{
  "encoder_arch": "vit",
  "model": "segmentation model",
  "dataset": "cartoon faces",
  "train_examples": 101725,
  "image_size": 64,
  "crop_scale_min": 1,
  "horizontal_flip": false,
  "color_jitter": 0.1,
  "num_classes": 10,
  "encoder_norm": "layernorm",
  "encoder_norm_position": "pre",
  "encoder_activation": "gelu",
  "encoder_head_dim": 16,
  "encoder_fused_qkv": false,
  "encoder_bias": "all",
  "encoder_qk_norm": false,
  "encoder_parallel_block": false,
  "encoder_moe": "top_k",
  "encoder_kv_group_size": 2,
  "encoder_num_experts": 16,
  "encoder_moe_every": 1,
  "encoder_expert_mlp_ratio": 0.5,
  "encoder_experts_per_token": 2,
  "encoder_shared_expert": false,
  "encoder_patch_size": [8, 8],
  "encoder_conv_stem": false,
  "encoder_layers": 6,
  "encoder_width": 320,
  "encoder_positions": "rope",
  "decoder_norm": "batchnorm",
  "decoder_activation": "silu",
  "decoder_widths": [64, 64, 128, 256],
  "decoder_blocks_per_level": 2,
  "decoder_block": "basic",
  "decoder_attention": false,
  "decoder_upsampling": "pixel_shuffle",
  "residual_init": "zero_last",
  "optimizer": "muon",
  "muon_scale": "original",
  "lr": 0.013,
  "momentum": 0.85,
  "nesterov": true,
  "orthogonalizer": "polar_express",
  "adamw_lr_other_params": 0.00096,
  "grad_clip": 0.5,
  "cautious_weight_decay": true,
  "ema_decay": 0.995,
  "steps": 9100,
  "batch_size": 64,
  "epochs": 5.7,
  "lr_schedule": "linear",
  "final_lr_fraction": 0,
  "warmup_steps": 180,
  "weight_decay": 0.02,
  "adamw_weight_decay_other_params": 0
}
Rows from expert 8 of block 2 of the encoder, named by matrix and row number. Rows with one number belong to one neuron. Each number is 128 + 32 x the weight over its row's rms, rounded and kept within 0 to 255. All counts start at 0. After the name is the row's rms in percent of the matrix's.
# up: expert up (encoder.blocks.2.mlp.up, 16x160x320), inputs 214-319
# down: expert down (encoder.blocks.2.mlp.down, 16x320x160, transposed), outputs 214-319
up.50 102 [154  97 101  88  92 120 121 157 142 100 135 143 166 138 118  44 119  82 155  97 159 120 123 118 110 121 105 167  92 117 124 110 147 104 131 136 143  96 110 136  62 136 207  85 137  72 132  69 161  87 144 109 143 216  72 126 142 106 211 128 127 137 180 139 136 123 125 102 121 110 116 159 107  92 115 125 104  82 165 126  84 192 120 143  36 137  58 129 120 129 155 134 133 169 117 182 131 184  62 157 118  73 142 128  89 164]
down.50 105 [142 134 154 148 106 170 124 146 116 135 140 144 189 129 117 101  95 159 201 119 159 127 116 125 119 125 100 184 100 150 157 177 143 128 138 117 101 131 121 118 121 114 175 158 154 136 129 100 193 115 195 127 133 139  47 107 115 157  71 107 140 104 153 114 110 119 117 139 156 141 167 146 135 133 134  92 114 117 111 113 128 173 135 135 143  83 112 119 138 151 134 113 177  59  76 135 140 147  47 146 132 168 103 136 164 151]
up.51 098 [116 139 130  83 104 169 138  50 163  85 120 101 172 133 145 182 129  83 141 190 146  95  92 109 130 190 162 113 116 156 142 127 110 139  83 140 100 170  95 138 112 149 114  80 109 112 139 130 130 127 138 123 111 127 109 205 116 117 128 104 124 144 103  72 186 128 148 127 179 211 124  82 168 158 131 167  83 168 106 106 148 135 182 121  95 100  71 122 173  92 171 138 130 127 173  84 183 165 133 106 174 130 146 117 103 115]
down.51 100 [ 86 164 152 212 127 166 141  60  74 108 144 166 129 147 185  93 126 117 194 152 169  88  46 156 120 137 140  98  85 189 112  96 149 188 114 137 136 104 136 138  94 113  76 111 149 188 126  81 121 112  92 156 113 177 141 136 179 167 114  86 132 149 159 123 121 126 137  49 139 107 151  95 157  97 161 123 139 139 138 109 109  72 171 163  91  86 132  75 128 101 127 183 124 113 170  69 157 145 143 173 147 105 126 102 129  95]
up.52 098 [ 99 115  87 133 181 122 105 108 149 176 184 108 108 147  72 138  79 121 125 119 134 136 105 165 140 119 130 137  94 181 139 182 141 148 130 126  87 142 179 117 115 116 108 122  84 151 117 147 120 102 128 138 179  65  82 129 100 131  89 119 153 158 144 131 157  70 117 119 150 110 204 154  98  97 137  96  74  93  76 176 163 153 140 160 104 126 134  81 111 106 135  79 122 137 147 147 153 151  89  65 149 131 154 108 106 181]
down.52 097 [107  73 158 101 150  59 105 104 217 123  97 163 138 146 147  96 121 127  83 116 122 132 132 127 141 111  90 140 112 140 143 127 128  80 153  89 170 127 119  77 105 144 124 179  79 119 140 192 127 111 162 129 162 114  92 142 157 167 167 130 135  76 145 173  99 179  70 154 174 153 158 126  83 184 126 118 109 115 159 187 144  77 144  98 152 133 135 197 113 199 143 151 126 128 105 155 109 216 127  85  88 106 153 110 117 149]
up.53 093 [120 122 127 163 105 143 105 141  75 144 163 147  79 112 120 166 101  89 108 108  88 201 180 194 118 169 115 100  96 127 166 119 127 112 103 163 134 177  67  96  85  43  98 114 169  84 102 147 129 131 170 203 106 113  98 114 111 115 159 192 107 151 129 125 125 104 124 184 144 174 108 102 126 101 188 128 117 133  73 164 181 158 151  78 165 158 114  90 100 154  98 131 126 145 157 180 111 124 148  86 104 180 118  88  78 142]
down.53 100 [150 161 147 119 167 165 126 125 123 141  89 125  87  81 107 187 126 113 107  99  65 123 113 114  86 116 104 106 139  38 169 164 178 142 145 115 107 136 124 187 121  96 117 127  89 152  79 187 114 133 159  93 165 105 144 105 124 115 155 114 108 167 126 132  99 146 137 111 149 194 161 110 146  97 143 108 144 138  87  60 156 153 113  89 113 141 178 172  99 115  94 160 162 186 113 110 138 151 128 107 171  91 126 121 108 119]
up.54 094 [172  86 171  95  95 123 130 128 169  89 117 164  68 191 118 126 119 123  94 135 100 149 135 138 125 104 202 120 138 125 135  73 114 106 121 172  99 102 101 128 143  97 105 112 151  77 141 163  73 163 101 122 152 142 113 159 129 122 108 131 141 159 127 148 108 116 188  94 150 115 126 102 141 114 172  78 122 120 116 119 145 112 133 139 110 149  99 129  92 143 138 127 132 187 133 122 164 118 159 131 114  98 125 139 131 119]
down.54 101 [103 161 218 151 113  87 170  89 156 130 147 168 101 142 150 138 155 161  95 122 124 192 165 124  99 187 127  94  59 116  83 128 140  92 122 106 140 182 128 128 168 101 146 124  96 133 104 111  63 127 171 152 138 151  91 175 132 133 183 114 146 159 145 131 117 150 153  98 119 148  71 131 104 110 144 196  22 108 164 110 122 111 152 161 150 172 157  99 129  96  72 170 169 122 136 136 123  76 145 187 116  82 107 108 106 144]
up.55 096 [146  44 160 146 189 136 105 111 152 103 100 163 111 104 143 153 105 101 116 140 163  86 109 121 117 147 135 210 122 114 151 143 119  87 133 111 119 139  91 121  91 144 139 130 135 127  59 124 111 170 116 153 115 120 122 113  69  60 131 170  84 134 127 148  87 137 106  82 103 162 121  82  91 148  85 140 143 155  96 125 110 189  71 153 155 126  95  98 129  93 137 124 147 106 118 163  68 105 114 151 120 129  97  99 142  93]
down.55 096 [140 172  83 112 161 137 194 140  99 171 110 146 146  81 187 121  72  75 107 154 127  85 130 117 120 100  71 156 126 134  84  83 131 136 171 133 112 124 168 130 150  72 159 123 157 152  97 151 197 196 110 130 194 150 136 152 109 114 111 133  89 102 194 111 111  86 143  99 109 107 152 169 145  69 178 147 134 110 139 190 111 130  64 139  67  57 130  98  84 137 143 149 118 105 135 133 105 135 183 102 105 147 100 148  68 122]
up.56 096 [148 137 118 148 100 133  97 151  57 152 162 122 120 192 117 146 109  86  96 102 165 105 108 124 143 118  91 131  91 171 183 143  83 123 141 106  81 114  97 114  68  83 145 116 151 168  89 118 143 140 166 146 175  94  88 164 137  81 108 123  97 194  91  94 127 168 120 100 104 145 122 140 161 178 118 103 158 142 103 112 146 115 108 112 149  98 120 122 139 157 113 116 105 118 110 167 162 164 172 144 125 148 132 129 122 152]
down.56 096 [115 154 121 177 117  81 131  97 136 165  95 184 103  54  38 144 109  87 130  92 127 165 102  88 156 107 103  91 128 147 116 116 173  80 137 142 122 116 129 106 115 155 151 142 116 133 128 115  99 115 177 139 152 131  97 148 152 167 112 115 168 124 115 158 140 130  99 107 128 101  88 119  94 168  97 187  89 119 110 120  62 107 112 157 145 168 100 119 136 162 135  99 181 112 123 123 116 166 133  81 136 126 145 175 124 190]
up.57 088 [ 72 152 205  90  72 157  70 182 120  80 152 108 118 127 135 127 148 133 150 107 112 212 151 147 178 185 134 121  70 104 194 122 113 181 144 103 123 166  58 106 114 122 147 133 113 127 121 154 151 131 120 137 147  85  91 113 127  90  98 187 155 122 143 131 135 140 132  85 159 122 132 128 149 210 102 110 142  86 112  90  61  70 101 125 174 168 116 131 160 121  99  89 150 105 117  80 188 124 127 120 145 150 177 181 119 138]
down.57 101 [200 109 111 114 135 133 168 183 116 111 135  81 126 116 168 132 120 194 118 115 128 147  87 173 123  92 127 103  74 118 155 137 126 154 135  71 104 129 176  99 125 130 127 133 110  61  86 124  97  89 160  86 150 119 148 101 161 158 113 136 176 120 154 124 170 123 154 147 156 108  95 169 162 115  81 222 132 120 123  93 132  72  61 108 168 124 140 105 100 132 180 123 122  91 122 152 157  99 194 146 120 155 160 124 166 135]
up.58 108 [ 95 168 139 132 125 114 150 110 123 124 105  96 104 114  66 154  68 151 118 168 121  77 150  89 137 125 124 120 114 108 144 150 185 163  99 105 123 118 148 116 138 136 180 164 111  96  52 144 124 152 153 159 163 132 116  71 106 124 119 153  99 146 158 116 148 152 140 138 107 118 105 157 171 103 115 161 126  90 105 108 149  78 121 164  56 157 133 174 155 135  86 133 165 102 155  73 166 134 116 146 110 114 165 162 123 135]
down.58 102 [115 191 152 166  94 137  84 146 104  93 160 128 113 123 155 105 147 177 105 141  54  93 148 153 115 113 113 164 130  54 120 137 183 177 119 199 152 125 121 119 134 104 124 158  95 154 129 119  91 155  83 165 151 133 160 173 163  85  77 110 130  71 187 116 107  93  98 114 157 104 224 117 128 150 186 127 153 124 119 144 140  79 109 154 111  88 123 176 131 142 147 132 149 141 198 152  83 180 126 129 153 164 149 124 103  88]
up.59 099 [ 90 116 143 119 151 123 122  63 156 146 145  67 122  80  97 157 176  99 121 129 116 145 147 148 114  87 142  76 193 141 114 157  89 134 131 128 163  87 117 191 174 136  87 132  82 125 132 116 113 145  97 107 183  92 172 114 201 124 141 132 112 120 104  89 122 175 166 114 148 104  63 118 116 127 128 133  82 114 111 128 170 167 182 102 205 149 159 135 223 104 128 150  82 114 153 134 164  95  91 126 177 120 142  99 107 178]
down.59 088 [ 86 104 114 117 146  58 117  78 141 158 131 101  41  70 151 125 112 154 126  97 162 140 130 142  96  96 159 134 136  65  86  84 151 149 148 106 136 118 124 169 108 151 114 134 105 139 168 124 164 150 152 117 121 110 159  89 132 135 113 118  51  97 137 165 161 179 137 151 122  61 130  56 169 144 117 140  86 168 178 176 157 121 173 151 116 138 142 138  38 144 148 132 184 150 117 143  90 123 125 148 130 168 115  91  95 114]
up.60 099 [ 94 151 125 101 100 114 106 101 139 131 135 115 146 107 136 173 145 165 143 152 149 144 120 142 149  95 138 126 134 137 140 124 211 177 146 155  91  80 167 132  57 107 178 110  77 127 121  78  66 140  94 146 101 116 152 138 107 152 160 149 149  91 148 144 146 111 156 169 151 127 139 139  74 121 121 109 138  84 171 159  71 110 176 119 100 134  79 137 122  76 135  95 107 194 140 125 103 145  69 174  96 129 132 102 102 164]
down.60 099 [ 94 152 143 131 129 157 118  93  98 107 117 250 123 134 144 132 147  87 132 118 160 138 101 124 153 118 101 131  66  76  72 132 184 158 115  99 116  88 116 102 180 101 171 143 124 139  59 101  98 112 132 159 168 116 166 142 108 138 136 160 130 112 106  81 165 161 150 124 169 191  83 154 144  71 142 149  65  88 134 137 136 152 108 137 144 154 126 124 111 140 132 128 160  96 122 102 135 122 107 185 150 174 169 131 168  56]
up.61 098 [126 104 102  82 110 118 109 172  78 132 114 120 116 135 153 208  99  99 145  26 148 117  98 123 176 120 147 161 142  93 132 152 106 128 153 110 105 188 104  76  97 112 120 101 140  64 131 118 108 158 134  94  95 100 113  86  98 100 130 108  75 167 161 135 118 152 125 137 120 129 143 113 112 172  95 162 156 173 119 174 100 115  97 158 173 108  74 121 149 154 113 121 109 152 163 165  94 158 119  99 148 124 108 119 147  86]
down.61 101 [187 145 138 148 103 160 116 170 133 163  66 109 109 130 204 104 130 116 129 169 231 180  56  87  96 156 153 152 115  94  72 114  89 146 128  93 138 149 136 114 186  97 182 163 125 158  68  95 154  99 110 137 191 109 142 112  99  98  57 149 139 162 138 176 130 106  78 141 154 109 134 153  84 159 134 169 130 111  94 172 150 167 136 129 203 104 142  68 137 136 122 138 158 132 131 122 142 130 145 151  97 123 202 148 178 128]
up.62 086 [ 99 125 180 116 130 124 133  85 167 109 113 127 159 160 154 138  76 179 151 112 113 159 127 129 104 161 151 157 122 135 122 136 119 136 134  93 126  92 103 175 174 144 127 103 143 165 128  92  92 112 159 159 129 185 134 134 118 124 165 134  84 174 140 131 151 138 179  83 129 134 100  88 142 148 123 136 115 154 176 107 160 168 223 103 154 138 208  77 142 125 189 173 110 120 154 117  81 124 105 119  76 116 116  45 109  58]
down.62 089 [ 78 137 131 150 128 197 170 122 201 148 162  96 117 126  69  92 132 104 112 112 144 131  99  74 138 199 153 157 187 165 116  43  96 144 158 125 103 168 110 159 139 118 165  75 163  99 118  94 161 165  98  99 107 157 141 180 111 148 162 127 102 150 167 134 113 127 171 108  98 134 112 107  96  98 153 141 122 118 110 109  61 128 141  92  97  76 184 107 119 154 108 134 179 111 136  95  81 119 136 113 172 123 167  98  99  80]
up.63 098 [ 85 123 118 101 179  82 101 100 119  96  82  56 158 140  95 115 129 206 141 173 138  80  78 127 151  77 151 139 100 156 139 183 144 173 153 155 122 177 112  96 112 119 140 126 112 162  99 131  65 149 125 132 128  93  74 138 106  68 143 148 111 126 134 120 144  82 102 140 114 139 114 155  74 108 132 107 176 114  90 132  98 124 123 140 125 162 108 128 146 129 174 146 152 113  98 124 133 105 154  64 152  91  83 100 135 139]
down.63 093 [ 74 143 130 150 168 182 166 129 147 116 139  90  98  99 134 112  56 107 126 143 101 131 112  77 125 133 131  97 154  97 110 157 106 122 140 190 124 161 114 147 187 124 107 131 134 147  18 150 117  97 163 157 109  53 146 140 153  87 154 159 102 107 129 123 135 124 135 143 140 127 154 158 149 107 154 109 170 170 159  75 126 111  29 174 140 108 149 150 122 151 162 116 116 135 147 103 164 149  87 165 111 127 124 127  95 125]
up.64 096 [133 141 131  85 136 112 132 155 143 115 147 102 131 141 152 188 109 107 121  99  92  86 179  94 145 119 135  84  69 111 156 105 171  82 127 126 181 119 160 143 147 123 154 148 129 118 136 159 163  94 204 136  94 142  56 183 110 116 129  94  89 197 118 142 116 105  98 143 164 190 120  95 177 173 147 121 160 136 143 120 126 131 137 132 201 117 107 161  72 115 130  88 123 146  94 138  66  36 128 106 149 105  98  74  82 107]
down.64 108 [ 93 159 134 230  89 127 194 148  43 101 223 142 154 142 154 119 123  94 176 110 116  76 172 119 151 117  92 110 154  92 118 146 143 149  82 162 103 168  98  88 135 184  87 145 116 179 137 160 112 165 119 122 131 125 121 120 183 168 143 142 139 120 147 147 135 108 101 117 114 140 181 134  74 105 124 125 175  65 147 158 100 135 186 142 140  83 153 109 158 119 134 133  84 111 129  71 111 113 174 117  90 124 128  88 163 144]
up.65 098 [142 192 124  73  66  83  86 124 152 148 131 126  98 131 155  96 148  92 164  72 120 170 102 116 159 184  81 126 139 122 126 142  48 137 170 117 135  73  99 109 148 130  98 178 125 190 156 148  67 133 149 166 136 109 127 163 123 141 159 133  55 106  29 146 142 136 101 179 144 141 144 114 111  93 152 151 152 120 136 158 135  56 147 106 191 148  99 139  87 143  80 100 164 106 155 233 139 138 139 141 151  77 149  99  67 138]
down.65 102 [139 128  98 119 120  88 112 157 130 150  97  95  70 149 153  92 153 108  90  92 116 148 172  95 174 163 163 126 129 128  67 151 104 142 161 137  93 117 157 117 140 161 140 126  97  90 128 178 122 136 140 134 139 114 191 102 101 185 129 120  84 120  89  89  68 105 151 139 167 106 124 131 167 127 164  95 152 115 150 162  99  89 101  79 111 155 119 137 137  95 121 161  99 138  95 100 155 124 177 187 152 164 186 104 183 160]
up.66 125 [193 140 185 135 101 132 125 152 140 145 139 133 154 124 168 134 176 158  88 175  71  77 116  61 167  28 108 118 133 101 114  62 119 125  82 134  90 100 197 124 133 101 138  89  84 139 102  70 151  84 136  79  66 165 124 174 142 133 169  99  89 180  76 105  46  97 160 116 128 105 188  88 133 131  94 119 184  54 128 165 142 148 127 155 109 112 117 137 111 110 110 145 142 101 190 157  96 108 102 115 128 139 184 188 142 122]
down.66 121 [175 112 165  99 115 134 160 110 136 164 125 148 122 133 110 108 117 100 128 117 129  85  95 133 152 167 107 115 109 124 150  83 116 145 212 194  85 129  95 109 151 134 124 127  99 164 165 164 120  83 147  63 138 112  77  99  61  85 155 137  97 129 129 126 120 111 127 135  81  72 105 158 138  98  85 156 167 119 112 155 159 165 137 172  84 109  38 139 134 121 116  98 171 133 104  85 188  74 208 172 138 112  64 191 151 160]
up.67 094 [119 149 171 117 144 135 130 107 142 150 134 144 170 141 111 105 172 131  92 176  51 139 107 164 107 157  44 138  95 188 149 125  73 132 184 150 106 157 113 113  91 117 121  80 162 131 142 160 156  99 148  69 174  46 125 128  90 102 165 145 138  92 151 100 146 107 148 116  68 122 152 122 141  63 154 112 146  80  58 144 153 132 139 158 158 146  82 147 117 181 128 170 118 113 103 235 176  91 137  74 114 152 140  94 121 154]
down.67 097 [144 111 116 169 129 168  86  90 153 157 138 161  90 188  95 163 135 143 154  97 141 112 109  89 115 132 151  73 107 140  97 122 212 122 142 153  59  73 143 119 158 143 170 115 106  94 149  90 163 140 126 119 128 117 147 121 130 209 155  46 135 119 141 148 149  97 115 131 212 140  86 109 130 138 150  79 140 154 176 121 125 160  94  93 128 210  94 117  79 155 168 132 146 141 121  72  74 143 109 144 153  96 128 120 120 119]
up.68 100 [200  88 166 135 176  92  75 134 175  45 118  83 127 111 189 136 137 150 148 129 118 124 154 141 148 147 193 158 143 156 119 114  62 122 122 116 120 116 208 119 159 165 112 160 127 131 105 164 121 212 164  79 140 130 150 122 142 109 168 105 122  90 161 127 112 122 147 149 131 135 133 146  98 120 151 118 117 156 135  72 149 108  98 153 166 146 151  83 167 106 158 148  58  78  88 164  83  92 119 162 158 108 142 149 138 170]
down.68 100 [144 112 121 142 102 123 160 142 144 124 149 107 130  90 142 105 108 118 117  46 146  68  63  86 161 117 109  75 122 154 111  65 129  75 167 129 132 139 101 120 167 110  92  94 146 136 166 111 109  96 121 119  83 143  89 177 205 139 189 151 106 137 115 134 176 186 107 151  84 130 114 177 130 134  89 127  74 115  85 129 105 130 108  68  81 198 119 136 143 175 113  85  65 119 140 132 159 148 167 122 182 121 113 120 125 135]
up.69 106 [185  43 171 179 138 144 100 143 106  58 138 148 136 163 107 150 136 104  93 113 158 139 134 131 183 178 132 166 136 123 166  72 116 132 160 144  67 103  99  86 142 141 112  90 131 145 122 142  97 157  77 154 102 133 191 122 127 128 113 131 108 198 111 131  70 174 188  97  94  91 146 142 102  95  49 156  86 110 150  75 158  68 112  93 110 121 133 135 147 128  95 176 130 193 149 135 117 150 140 134 115 116 143 163 149 127]
down.69 107 [102 151  75 246  67 114 130  75 112 152  72 172  82  79 143 115 145 144  65 140 127 137  98  98 167 110  76 100 156  95  91 141 140 167 160 188  78 152 139 140 131 158 158 152 126 183 136 131 102 131 163 131 123  94 147 122  91 161  82 149 156 122 142 145  91 111 125 200 141 152 149 135 111 160 114 167 112 130 153 135 133 134 116 167 153  94 184  65 107 132 113 175 152  94 106 105 161 159 156 166 151 126  84 103 133 143]
up.70 104 [136 143 159  94 163  89 149 134 105 105 102 125 172 127 157 128 148 117 123 105  65  77 129  41  62 214 119 143  98 139 188  98  90 147 170  92 124 117 108 161  84 152 150  60 178 113 162 149 141  94 115 138  74 145 114 182  88  99 123 140 152 135 161 121  50 187 162 110 123 142 182 177 152 141 164 131  73 112 130 111 159  58 139 111 111  96 168 171 114  79 105 161 163 214 115 134 209  50 123 142 196 100 124 108 124 135]
down.70 097 [152 167  87 162  99 154 130 137 111 130 134 128 197 136  74 106 117 100 139 130 131 141 165  88 111  62 103 108  92 141 190 119 127 125 135 125 142 159 154 155 150 142 102 141 123 126 211  95  92 158 152 121  95 149 158 163 158 108  84 140  82 119 110 134 128 178 146 165 100 116 131 171 138  93 103 113 103  99 117  90 138 174 102  91 120 153  83 105  92 145 130 126 179 183 149 164  90 125 126 148 160 168  98 151  83 100]
up.71 096 [183  78 115 126 116 111  91 105 105 125  99 115 229 125  74 108 118  94 138 129 122  91  92 152  93  94 114 121 120 140 127 115 108 122 145  95 112 126  86 194 107  96  94 100  87  99 105 112 180 131 185 118 166 137 142  64 123 148 141 205 158 170 136  81  59 135 127 147 118 103 104 152 130 125 166 124 137 159 158 127 129 158 106  51  91 165 113 141 150 143 124 130  88 171 122 146  72  42 157 167 153 115  21 121 161 136]
down.71 099 [166 113  73 178 106  93 194 110 137 146 139  79 129 114 112 142 148  94 135 160 187 119 110  31  87 103 129 104 153 123 140 122  97 193 129 181 123  82 100 143 129 217 113  71  71 115 141 146 115  73 117 151 155  88 126 149 166  99 154 145 154 107 115 137 132 154 144 153 125 118 112 151 154 146 142 153 119 152 196  82 136 157  75 109 139 194 169 114 106 104  71 146 108 179 110 125  97 134 138 141 107 140 116  93 103 139]
up.72 095 [107 169 133 122 131 142 145 145  47 134 146 161 108 121 129 170 123  86 145 100 220 207 140 129 154 102 122 112 104 123 100 158 174 105  92 121 197 148  91 114 148 133  96  97 103 112 215 101  62 100 127  92 106 161 170 102 156 139  77 158 144 100  81 116  61 101 153 116  47  85 121  89 139 171 122 205  93 142 146 157 128 138 109 163  88 119 190 187 150 111  80 135 113 175 155  79 127 152 158 111 119 105 117 117 133 133]
down.72 089 [153 168  78 160 108 175 156  77  22 136 128 160 130 138  96 103  88 138 173 115 139 127 115  97 100 135 112  79 160  68  30 140 134  73 105  76 184 132 145 118 147 134 143 106 154 172 102 113 107 113 132 117 158 137 118 111 157 143  82  85 160  82 176 153 135 144 120 105 177 121  88 116 142 112 133 159 140 139 164 147 206 153  76 156 131 109 108  79 144 112 108  88 139 115 123 105 105 148 131 157 149 146  88 148  97 121]
up.73 102 [130 118  63 164 142  91 138 206 151  91 158 168  99 158 124 165 171  74 140  85 150 125 103 139 139 182  54 126 116 124  85 103 104 130 215 130 137 112 198 119 143 101 141 100 198 114 127 149 130 106  63  88 133 103 129 127  76 130 168 137 191 116  89 103 133 157 141 152 134 116 130 128 138 139 120 112 118 159 125 160 105 161 153  90 141  95 177 157 136 116 124 139 125 161 150 116 119 111  61 184 114 121 173 155 140 154]
down.73 098 [164 141 124 126 111 145 178 106 103  99 160 140 110  84 122  95  96 145 129 119 131  96 145 115 106  91 133 115 125 205 130 104 128 143 111 113 142 121 107 129 128  65  67 133 149 155 121 126 105 134 138  93 142 140 160 162 128  96 111 100 127 117 115  96 150 116 128 154 134 135 108 112 100 149  61 162 152  92 155 109 160 149 160  85  99 133 126 172 126 136 103 118 180 137 139 136  60 137 187 146 147 213 195 153 109 137]
up.74 104 [150 158 114 150 160 184 156 170 154 116 145 118  86 193 102 188 105 120 111 135 105 133 171 101 185 125 133 153 176 129  96 148  88 149 171 138 153  88 158 117 179 136  96 134 150 161 182 156 110  96 116 115 132 173 104  86 121  97 130  77 109  91 118  99 111  57 126 175 180 154 101 101 168 102 124 119  60  95 109 106 112 155 105 155 129 149  77 144 107 112 143 120  97 203  85 178 136 122 201 164 115 151 121 187  89 161]
down.74 102 [ 98 125 132 157 128  44 170 137 115 162 112 179 160  48  69 109 146 123  50 145 162 125 107 109 160  80 183 113  91 157 127 100 182 183  73 128  85 153 132 143 137 108 124 153 113 161 133  84 126 136 148  70 138 134 180 108 109 137 160 138 142 117 131 176 130  99 123 198 137 118  71 108 182 137 135 136 193 122 116 162  82 154 169 151 103  97 122 148 133 125 111 159 111  87 155  90 137 138 117 105 133 156 157 145  91  98]
up.75 090 [ 79 132 155 109 129  77  94 120 181 133 106  95 143 108 181 135 185 177 136 107 170 159 122 132 110 120 232 136  86 132 125 122 131 146  85  93 129 144 125 124 139 144 200 122 135 114 118  79  89  73 164 155  70 152 103 152 123 129 118 157 121 147 104 139 134 106 103 194  77 168 111  46 144  47 139  94 187 139  88  72 119 109  97 114 130  90  73 155 175 164 111 125 165  92 160 196 162 115 143 161 156 106 167  94 115 106]
down.75 095 [ 87 152 154 129 126 119 101 116 132 107 118  72 174 124 137 127 150 152 112 188 139 185  89 102  76 129  97  69 141  85  89 119 115 107 154  26 134  81 118 188 138 136 111 156 132 145  60 144  65  79 160 112 158 171  94  86 106 134 148 142 128 125 130 123 151 110  69 125 144 141 102 162 157 152 135 162  79 151 145 141 155 107 142 103 169 146 142 135 109 154 101 154 182  45 127 140 105 144 134  56 187 168  89 121  95  94]
up.76 093 [116 182 139 148 133 125 108 176 106 140 145 128 134 152  92 171 136 197  88 145  88  90 137 107 143  98 104 124  82 138 152 120 106 143 114 105 149 187 174 111  85 111 142 160 157 149  79 186 148 136 164 104 169  54  98 101 114 145 180  69 177  69 117  70 144 103 125 115 118 177 181  98 178 161 146 131 116 127  98 126 145 108 122 123 183 137 143 129  88 103  83 177 156  68 126 151  91 149 219  96 159  98  94 131 124 184]
down.76 096 [148 142 109 149 121 106 172 135 120 120  84 115 131 155 146 156 137 155 119 166 105 122 127 128 128  72 123 125 162 125  27 116  66 112 120 133 132 125 186 150 167 133 115 109 139  89 144 136 142 119 150 128 179 101 166 171 171  85 108  98 194 151 150  91 180 153 126 131 157  84 162  76 152 131 137 136 124 147  95 148 130  80 126 150 163 148 130 153 116 115  91  86 167 149 177  78  52 183 164 105 133 126 135 148 134 130]
up.77 092 [106 174  82 123 129 155  83  64 145  85 143 127 148 123 128 165 131  80 124 167 139 119  96 165 175 104  83 113 107 117  89 127 112 125 174 156 166 125  79 150  87  75 111  73 130 175 158 131 113  96 116 136 147 125 133 158 102 127  73 107 113 119 161 157 126 114 154 131  69 136 193 123 104  30 147 166 145 111  88 114 145  74 109 151  97  78 159 116 179 192 132 109 152 110 151  87 137 158 115 126 121 105  59 169 143 104]
down.77 098 [161 180 138 201 122 183 128 122 120 123 115  76 120 150 159 150 118 129 136  77 120 144 157 120 135 142 143 131 122 140  49 130 149 118 158 205 123 114 127 109 143 101 161  95 132 165 122  72 101 119 172 167 132 124 121 176 152 121 137  99 116 164 128 116 144  82 135 105 188 123  99 192 127 127 184 143 118  62 120 149 122  55 133  98 153 128 100  86 156 125 136 123 155 118 103 121 123 117 144 130  93 102 116 117 134 107]
up.78 091 [144 118 107 115 153 150 109  93 120 115 144 128 116 110 117 124 137 138 134 183 136 217 120  49 143 169 145 156 140 138 189  81 138 167 158 128 101 106 115 152 148 131 133 110 111 104 115 187  57 180 117  84 114  72  74 106 137 133 122 197  98 145 147 121  54  81 135 124 111 132  58 124  92  95 122 112  89 131  88  95 128 179  89 105  59 120 131 140  86 173 132 129  96 103 119 148 183 171 136 137  66 140 173  82 113  80]
down.78 096 [ 79  96 148 155 124 144 129  87 151  94  93 104 131 128 187 117 129 158 110  77 146 131 126 199 113 178  82 141  51 119 144 136 105 112 116  72 167 100 115 113 139  62 163  71 129 132  96 111 105 146 161  99 206 112 157 134 200 114 110 161 104 133 163 159  58 122 100 142 138 149 116 120  80 132 163 141 138  92 139 142 106 152 123 128 167 126 175 129  97 102 146 171  89 120 126 138 138 134 145 141  84  93 144 103 135 146]
up.79 105 [147 131 129 162 198 138 120 192 150  69 113  79 145 133  56 127  68 116  68 166 116 170 142 131 145 134 125 102  78 126 140  69 116  90 137 150 122 191 139 144 132 118  96 149  90 162 139  97 120 109 218 113 133 111  72 140 104  77 179 122 152 155 141 105 128 124 132 107 124 137 112  60 110 145  87 174 151 109 100  93 107 132 106 167 138 143 149 125 139 122 107  96 167 108  99 140 153  46 126 146 107 153 180 127 139 149]
down.79 103 [148 160  96 193 157  93 180 166  98 119 100 139 110 142  56 138 166 127 189 168 189  88  92 186 143 152 106 151 122 131 125 126 178 130 159 116  84 172 158 125 122 162 151 100  90 122  69 128 152 115 172  85 104 108 162 144 210 140 137 174 126 112 102 129 168 104 115 133 136 133 200 125 163 131  86 123 151 116  70 155 160  84 120 160 187  95 134 130 138 152 150  55 108 118  92 114 189 114 118 165  93 128 181  99 124 137]
up.80 103 [189 135 118 144 116 127  51 138 153 126 102 164 131 104  92 232 113 163 168 136 187  49 149 132 105 140 143 143 130 127 110 106 161 114 125 106 140  86  84 141  90 117 123 142 137 102 183 100 125  99 123 203 109 125 129 122 136  83 144  74 129 142 112 153 130 128 117 114 168 133 123 143 166 107 172 124 111 149 173 103 107 178 178  91  83 142 184  73 171 127 115 123 122 132 141  74 115 156 172 128 137  87 122 174  39 134]
down.80 098 [141 141 106 163 156  93 108 102 107 127 138 147 151 150 144 146 147 114 140 161  73  86 138 119 114 191 120 142 125 131 127 130 121 111 130  82 127 162 103 127 148 202 113 168  98 132 107  91 129 130 133 146 111 186  81 170 132 187  99  92 168 148 146  60  90 140 122 151 100  97 105 141 173 113 132 185 114 113 111 152 159 119 189 171 132 135  83 104 133 175 121 160 154 117 165 114 145  88  63 177 145 170 131 132 121 111]